Weights of a small image captioner: 6400 steps, 195000 training examples.
Rows from block 2 of the text decoder of a small image captioner, named by matrix and row number. Rows with one number belong to one neuron. Each number is 500 + 50 x the weight over its row's rms, rounded and kept within 0 to 999. All counts start at 0. Numbers have three digits each. After the name is the row's rms in percent of the matrix's.
After each neuron's rows are labels from the 100 texts, of 14848, where the neuron reaches its highest value: "fires on" is the input token at the peak. Only what is clearly more common there than usual is listed. The data: rendered scenes of coloured solids on a plain floor. In brackets: how many of the 100, against the usual share in percent.
# fc1: MLP up (decoder.blocks.2.mlp.fc1.weight, 960x320), inputs 0-159
# fc2: MLP down (decoder.blocks.2.mlp.fc2.weight, 320x960, transposed), outputs 0-159

fc1.260 099:563370464427497561484560443453440494457598565503488478469450587572498514500499507438443444443555477416531582509467470460573466539482551459470529529556530498481439550437552581395488546548515526442532514494548519472524439504601463499466385456526504391563477533554574470509541492513527473456548570498481474486521453566573549427535497459544451409514562498571504493513495543439445541450514443446489519449507494450526510575519570490509454500518473510544444538432578535538531509464467553
fc2.260 102:521527431592458519447546449518465463518516537500546446552557484530352567536475489476474510512551483425622513532558584546548556566569515518550490509451489541466476408441518498506487542480482548483512422452521424501506472457473443483560421545420640521460532551482539480518421515506534543431461573483440504462496423504521523496435473496515452498496506479551542490476489430533529484547494494495545516541406480458497463474423477523467468510483473455489460564515493488446559523527492439
fires on: "," (79 vs 7.3); "and" (16 vs 4.3)

fc1.77 093:530496512457473548497484509484558490518544440532519406556528427538525508421421517504429503504504496510507510601410513366527500468443552500541357462481382487409550540463624542432547418490451453450544501410457558509591515580504523531476516526514499595588483447531540471469486489496580479503431515454528406469420555489541558587522496432551455535482510519448469471597450531410463504564471579505440452458529545520509490435465547508506512426514444523494531489509532454424546569493489470
fc2.77 096:539463468632472444485490471384539514462466535545500492448558536461480567508511491470464545461508522546422526625426545373578435579527460535503418500484528521511556423514568578515499469457477511490470507545597440487528527561471558373486518500511400394519523507583565477513518501493508456473441545574510597434581508448526560558490532563473521609613536453482500512504434510490412472443407372430567450516471507484505490520533556457460573466392410523549521427481540495505410485510526542
fires on: "black" (31 vs 1.5); "matte" (18 vs 3.1); "brown" (7 vs 1.5)

fc1.16 114:554418434532464503550576461515483469491539586494482430506431469544531493446478442488479538472595563594500604593507527425403448520471540480475607428438500525469488457483564515485436481536401510483556440495478539473559596463447548551562527448563480476515494459551496491473406502471556451536466501513461482492560540515515535539555491536510427558498515482503486469548485499531423559517524531481503474461445447491485510493581494562520415524470451515507475472448442533468523423440518522
fc2.16 127:397574404456468490507483495561540448438470522472516455514413451534518355461504428456506441560423559553513574478483597519557532565492475515533475546430504517549432504488575464539563569497458532588490553581490492551469459443492543482495359444475471446534506459488387473497529489515511469558525511467540437542536518533509480481452480611468510512416536476472555435527433424536476448495551418626484550486434507579513532542524546456483413424479535449504510411555491526489586478538466544
fires on: "purple" (17 vs 1.6); "red" (15 vs 1.6); "pink" (14 vs 1.5); "green" (14 vs 1.5)

fc1.687 105:558489406499494477650604459571448479496551499453432470419445489541512563511549550477419449473604545572510513517516484465434474468634631456562573436539518469489495453560466536586484561449400520478516491524567500380484499483552504435467461525599453467533457504497507529502527437394566501477531530528450595523546503556518510566399526527494484493455515470433500440546535528515475496484556478566454535465516491491518539555493523429504405506421488460489451513534459463572468510419485463
fc2.687 102:443425521523554544496520522467505540507468469570490493522487507522533544506451542438499556447422460463478461472501508587472475486555568547454595474532425574493522469397411514489490490557508485557534464594490492399562486454584555588447404471536521492465499483415413581439479511539470500491533515505515555610492507517507502372386467448473534455659481493543520467578492497545481430580423512510438517507493532429558494369574368398502401518518480490538495532504402408500485519480555475
fires on: "pink" (13 vs 1.5); "yellow" (12 vs 1.5); "teal" (11 vs 1.5); "purple" (8 vs 1.6)

fc1.19 089:483494502488537445405541387563433451450425542398475456535584411471525519581460558491446556530427562474595596471518517468555417479428531523478563500531496553430501458439399514521464531558468516548537433516482370569469621565604463480390430504526459498487475484461499466502463494459553539452463464470532523465476540457497557532486606419501501501495489549457557486539509430523440410552489556468495471519510456498570474570469521460535445499487460516490528520546592494587495539585461483
fc2.19 089:490484515500487396479541579531454432482473506501511535525524489487525477473409356578595423504562566433505556416529476514503444462450510514597540530461523490588539477538572512537535540583552498505488427511483514536584486516543434488564591425538531465447526542556517465499429465520526610485431534486423471524574476569475512497538542508501398613483506516542413449429518520478554417506534416402430526574511515525476517473523454434475505496542500588497551562539492541525455532506464591
fires on: "pink" (33 vs 1.5); "purple" (18 vs 1.6); "blue" (13 vs 1.5); "teal" (10 vs 1.5)

fc1.54 102:536507420532479521506523432559436525443535531417509550532447520507568510497427509507476479473505444491510529505502602490466507530528524486501535508552536564553648570510497554559390475518476539554588462515529505378585574470506575517423547429578544562440489614573495481330503458476500522459467503450458442536567459525567519516579536550411466556486533495476509434597465509419438533591498547489447383434451502504589443484521520486546391499518457448528476459607519496454582507469501552
fc2.54 100:340628502550579454499536501567451558430569517495424556527466467507558520535528412550498548558515515420501452515501581410457510528518539606486472503461464468516473543495506480509571485446500526550494536579471465493433447414512487532433379393474549494579543542513508481529514487554614467440432514444555492484536435575403456519493461611451581414527478425429496490494516514587575511580498456571530542488615548517459555521508467474543501481526537521460422509501425423543552496507545491
fires on: "purple" (22 vs 1.6); "brown" (21 vs 1.5); "black" (13 vs 1.5); "green" (9 vs 1.5)

fc1.278 104:452457484500468446511595471599483429426521417446486515557471507472530549524442454439462559465553468458528480537420422450540444531438637519493547371575533463527497485398506488531492528567514477513469596430495579499514501392532398555449547476508478516457548534511574438522526545475476561461509483485434541477477504553388514393527402521542506498487440464497534410437498491495501552515461502468520493522529514500502518514486511514483582390485509490546565542479547461584463573612537476
fc2.278 104:489554430467526511514547464637517473438464536568507549469548440542505563513448499404471519486465502492537473523498548466545456469482477576621440437513471508494570498428595605471509486497532462487393472473486551493520567377429570558443546463509492635530536492432466505411577484496519475441558475510522487529385526562467520513528519477572475484536534537455442504502439456429486594532562441529493482509413654510465531468477459517436490523395462481487487505425517462580426399460540489
fires on: "," (23 vs 7.3); "blue" (8 vs 1.5); "matte" (7 vs 3.1)

fc1.184 094:589481423502440482563452400500471501537644455459422549513467521496525575458589532494559480348579483583562410525503584484461503551551483496511606550552536532590459458467525454547551535497383577470559455438441489428511499446575507461525539545499524449525491500568553471486482468585453532482517441479528548457516433536440494502524468578516474530546541571502472456568524525469488424529392470366489508449421557537476463555509569480482489494466589526467417561427448578550461507556611544
fc2.184 091:468485403549537480458438504507452502500473429472543575544523545498532470566439588484446533432511495483509548522451616601527600504447565500504461505526588596531592480576416401557397515481550440533561374465501517598471453464615545561479550604491562509560510539534450484426480457524534527428368523461489484500565426543486562515486465452474553426462459545628571546519514530481404524523456597567447485483419608412495473485494459464520479543562488423484574529507521550471458468484512478
fires on: "black" (24 vs 1.5); "matte" (10 vs 3.1); "glossy" (8 vs 3.1); "striped" (7 vs 1.3)

fc1.259 099:482465410505455473608598462420552480494572516378486558433481462506482549480516539494363590476564499546478514433458476585485447513585566544609540419481530430442432517568539539501523536475547503434502582460517476508594500483425395494435464416474543605505489529481495498450455506482580457556556498511395517565416393535407494481487505508481516556483560500497588532443467484505520563512483517557546488518545508505497578497482560509504504480502488480474529518453460498634423497511445465
fc2.259 101:439496520482537574550458562463552470512474379630523596460626485482513602427512484511484464480490416552540488605475565483420540597558538520502504453567508564511498490450560537500474456525527468450422518462575440524531529397512488447456488506519468549517426366452520488451561444443538420541466491598466516420473461473446525502468472445536471465506581443457522510432494452385489545460560479551557523624467568572439453457504467479429582514415509449555540539531510524564479454538465522
fires on: "," (52 vs 7.3); "metallic" (21 vs 3.1); "and" (10 vs 4.3)

fc1.535 103:506440511474507486416459491537428457536521444516513514506532452469540540510435506460552510421492475373476517529607493579663429515536380477548519561528453473461421520508457494423451595480505504453501497565527436548494521513522475487446487520512624461520515448448510499526458446517520565393452466473510517479451552498489518515524487486544534460580455570532465501401485470525546464437501607539388478567561460564553451523424447510492537563492529522590431522457630454454488545614492557
fc2.535 096:486497492558429397559606465421460463481433444489590467459545438499547399587473453508491440454462528493568524484576533481526512496446569501486486557421476549538512447417545567519502452515475486504500486514501492537561544509416478546563471466479477467478486531490465548484468501497413543517517492514458498485471417498554373458520637558542528496487552482544606477555660435504519519516541447525482503510568538502507471517500540476547542523513486513487536543548434462560551471516526486
fires on: "pink" (24 vs 1.5); "yellow" (14 vs 1.5); "white" (13 vs 1.5); "grey" (13 vs 1.5)

fc1.160 095:503508425388484531471493500515450446492472489447578443535584432446452431554535574444446478515570502486490606465431455435443522520474631526491496501458562525447502503418470547474500513516592504497498507504452421627492590481484435528442441517515511513450509457450525463452525517509610553479495414510501539539507528505457540509464569515475500432398474521625426456456491540550506433474473537400634470488452460537527494569561483547516470449452497481507590562498578431455483522544527497
fc2.160 093:538421539559571445478541411504544375468605487455352435522515570492607524449465448496528513440455625471461473543489519468574503507480557445442480479518547420546465526465579540542497479438463559521452418527539585524503505532489407549558423423485638442532518460468442435513524565481580528480439490493492510491551554583515573441536570490568480481516487517560593434491535432533454592618564405512526412428388440576435557439450482529495511548520460492413529488481513477504447563467523487
fires on: "pink" (18 vs 1.5); "orange" (14 vs 1.5); "grey" (11 vs 1.5); "yellow" (11 vs 1.5)

fc1.273 097:490504506574485476549529478463495457524564500558531504452454538470562455504555424603542464486516490521558472535527422503502438464610533429537530480446555470456504392510531477503468496514497365515598543472550489491471554502517635596489553493603465482422497471544458491566512501485578380510511632610439471453529560462485558552498458432483463521527578449506539466418496561495575488488459512504460491530425516605436530489478496513567434540459440515550550468435438474467456450579557514
fc2.273 095:479552565445547421466435532510399567507600544538481456476531473465427450511543493435499532558454380513514456522513562559472448480493393541527467484549518532515474570542474557501493511452531520544520503382532408460487545525500527469464480577544471547505461557565457548518529467483499504490563518520549487494522486437531474638550514514505485479483453500548473441511442506466456436429487343532491457525521496580449574427498503514535476461531565521469449544473468531479492638566567523
fires on: "pink" (16 vs 1.5); "blue" (11 vs 1.5); "yellow" (11 vs 1.5); "purple" (11 vs 1.6)

fc1.470 091:461482451458446495460511429532415385488499508501509430463491491445467578559469591462479463574606466568469439445485526543516427580435565533524496427446512525536468475533527449488538482526467494470524439491416554493529603531565475443550437537450626488629521484492498549504477530452560511512535527564438476425515476452504453468406540530483505475404535482590504525492431464487429534509508521503571576532485491459569467532543527426428542476481417431466652491459651541537438516617466537
fc2.470 090:513402458553520603500458506456525505526554489597470494485475412478479473462518490461537508465583436448550575493445514548494436506558547532540549456483490550547510433479430473483552447663466461444450506509496451508517422544504392581533537492546489601502573490559526493531472633589499500561435589431475575508522545542581433566522501530498525509412419509450480542508460549534512463486537544457492563513413505533501514482504491513437564432489474452446552579571520580464567551484483545
fires on: "," (18 vs 7.3); "purple" (11 vs 1.6); "and" (10 vs 4.3); "pink" (9 vs 1.5)

fc1.587 100:510483515471468378454475545530554462528506436524453455525547540441422489529491470469538504456542480532458449459462478562579482476443691494459469521533520576533572497527427528553598467415567465586491485598529534468465473506593564423565419540504479455478473495458453538501518495481427523472468445392561350461464475494596453490440546443573535473440522475529571499499554479506464504486468468498530362394489527503546448448410504528573550548471472465477539507483514468506508573602569538
fc2.587 095:647510464505441457517518544474548473489544544518488514399512466462525537421561505479482597480463550464494544599430480498469553489502562464464526511551463550533456472514598491554469481529524490505493496524459466508434480548477448543429444487509461527479432569571452480455629497482524473458490526453559436568494413484412451556418561440424515507542531537504551488455548586585491411512403496509490511396510565451523474460528497507415556467495460514507511424579495526527485524549476471
fires on: "black" (47 vs 1.5); "brown" (11 vs 1.5); "orange" (9 vs 1.5); "red" (8 vs 1.6)

fc1.380 100:561458513570537534461633457508481524517566514491504535545474544495484595509481534542449535515518427422490488496562583484521417423499484519559438491511547512499498450474499414508505505554437576527422592515625473428574535510591556515489526447511511500484407600444453506489425463471596530483459521496368543525517393526487544505408569477599515541437529520463499419518442456423389526548506516504522524445518483479531607560565491493524443604449453463485507358505468483478568488555567527
fc2.380 106:520415464467589516504509519533455566538486561412490491525579386440491461538484401435502601543402494524422520570454553446539549535548474549503505474552565566536427595584495451519445501529568483509502459371514500544446618412499523579478400485486546523536482446514467499456550469437444540641586458568469526524492472558527563528381551500467480526546487521437532547433459508444518510456440460419437541594458435492530495524562503574424462488557482448369501510467519470417388496491552486
fires on: "a" (43 vs 17.8); "matte" (13 vs 3.1); "glossy" (13 vs 3.1)

fc1.761 093:528507447502526531603485550565511527520557528445493476526506497497464389545466489469485468454574513481565597455486418462482469528524555454494599461495497499504530572553556428510498473512416560482592440519482482418551470390511530501484458552462546564468498587528526521514410526522441408521616461498522516547525472521532477452508522565462627478534508457480564546510413520512500492431447552494511511528436598531505544568588414482446431511491535505482507448443514484548483544462553461
fc2.761 087:569492549522582483481406503585500466470479543581456463403459477499517574530595533494473621407564586418494473524408459522528434501518491456549598483548510481452509534520544505470485586504507536474456501504523449470593497536518505420497502583467438562516472503552520451551562459442463490526442408530517401516533552405549502513548521417481516515574517462543505469553489519567563505438415400442551406554577487515531512542436480519485547487514622535495514559500566429480492463509535545
fires on: "pink" (20 vs 1.5); "yellow" (19 vs 1.5); "white" (17 vs 1.5); "<end>" (13 vs 6.1)

fc1.326 103:454422502428464543505550510577491439500546600472510464543587525528478485483447524477532594513521348538498581474492519469536484528402525512514484475471484512458410457443457469533473522500461545350524539510497451471532579555513497519414590605467563538559505540476513530542504509424459601474628531570465523566497469420500593424464504483503514582439455448498428561504478516563549478502474533428450527451504537469489517536472515487513466446440472485433406455531511538525481575525514539
fc2.326 099:449511493558482473448483519454506333477427493565489432462435527512516476475508488537589487477444481581487479498522498552451447556542556493468486558589448541503446480533490431517480498634507524481504465589482561519498486555585617491416473429568465504518507355559504509501566485582522447530454381564563505519503527464582568503462427482409546516534522490539520464578525511481585417436441558530424547457509506549517461462502511466540566537485538550578548445532534445509386537480518472
fires on: "purple" (8 vs 1.6); "metallic" (8 vs 3.1)

fc1.129 106:505411504509542550541547522516515488435496447454557387492506512554410516427484487542438522468529555481506489565449581553473509576535473491538507456496494485471531474508482525483468454458390466539519453411630549475592590557460471456514514492471504512550588473432516545414504564475426504519545451420533531472473488493476561508503534547552482584423457479514502521484477492525428641506450482505588418460459591501448509505554495458438465507500508422477466543361462483486510484425507389
fc2.129 103:468474517538356437565413474416446511478539533505558508473549479484557524550431542536523447467459527470503483463523425513487530459591439530529530581382388547584458490475471490544502554506536539497570517495591430437538507480407498494586590640472569500581435526528583474514516534453474434598483592534476587492577580488519335457484474480572561494611482520473419458562480449476472522410520543537496495598601551449514548493460528550528490464413417512426490470431531425504566556484453559
fires on: "purple" (21 vs 1.6); "teal" (13 vs 1.5); "green" (11 vs 1.5); "red" (10 vs 1.6)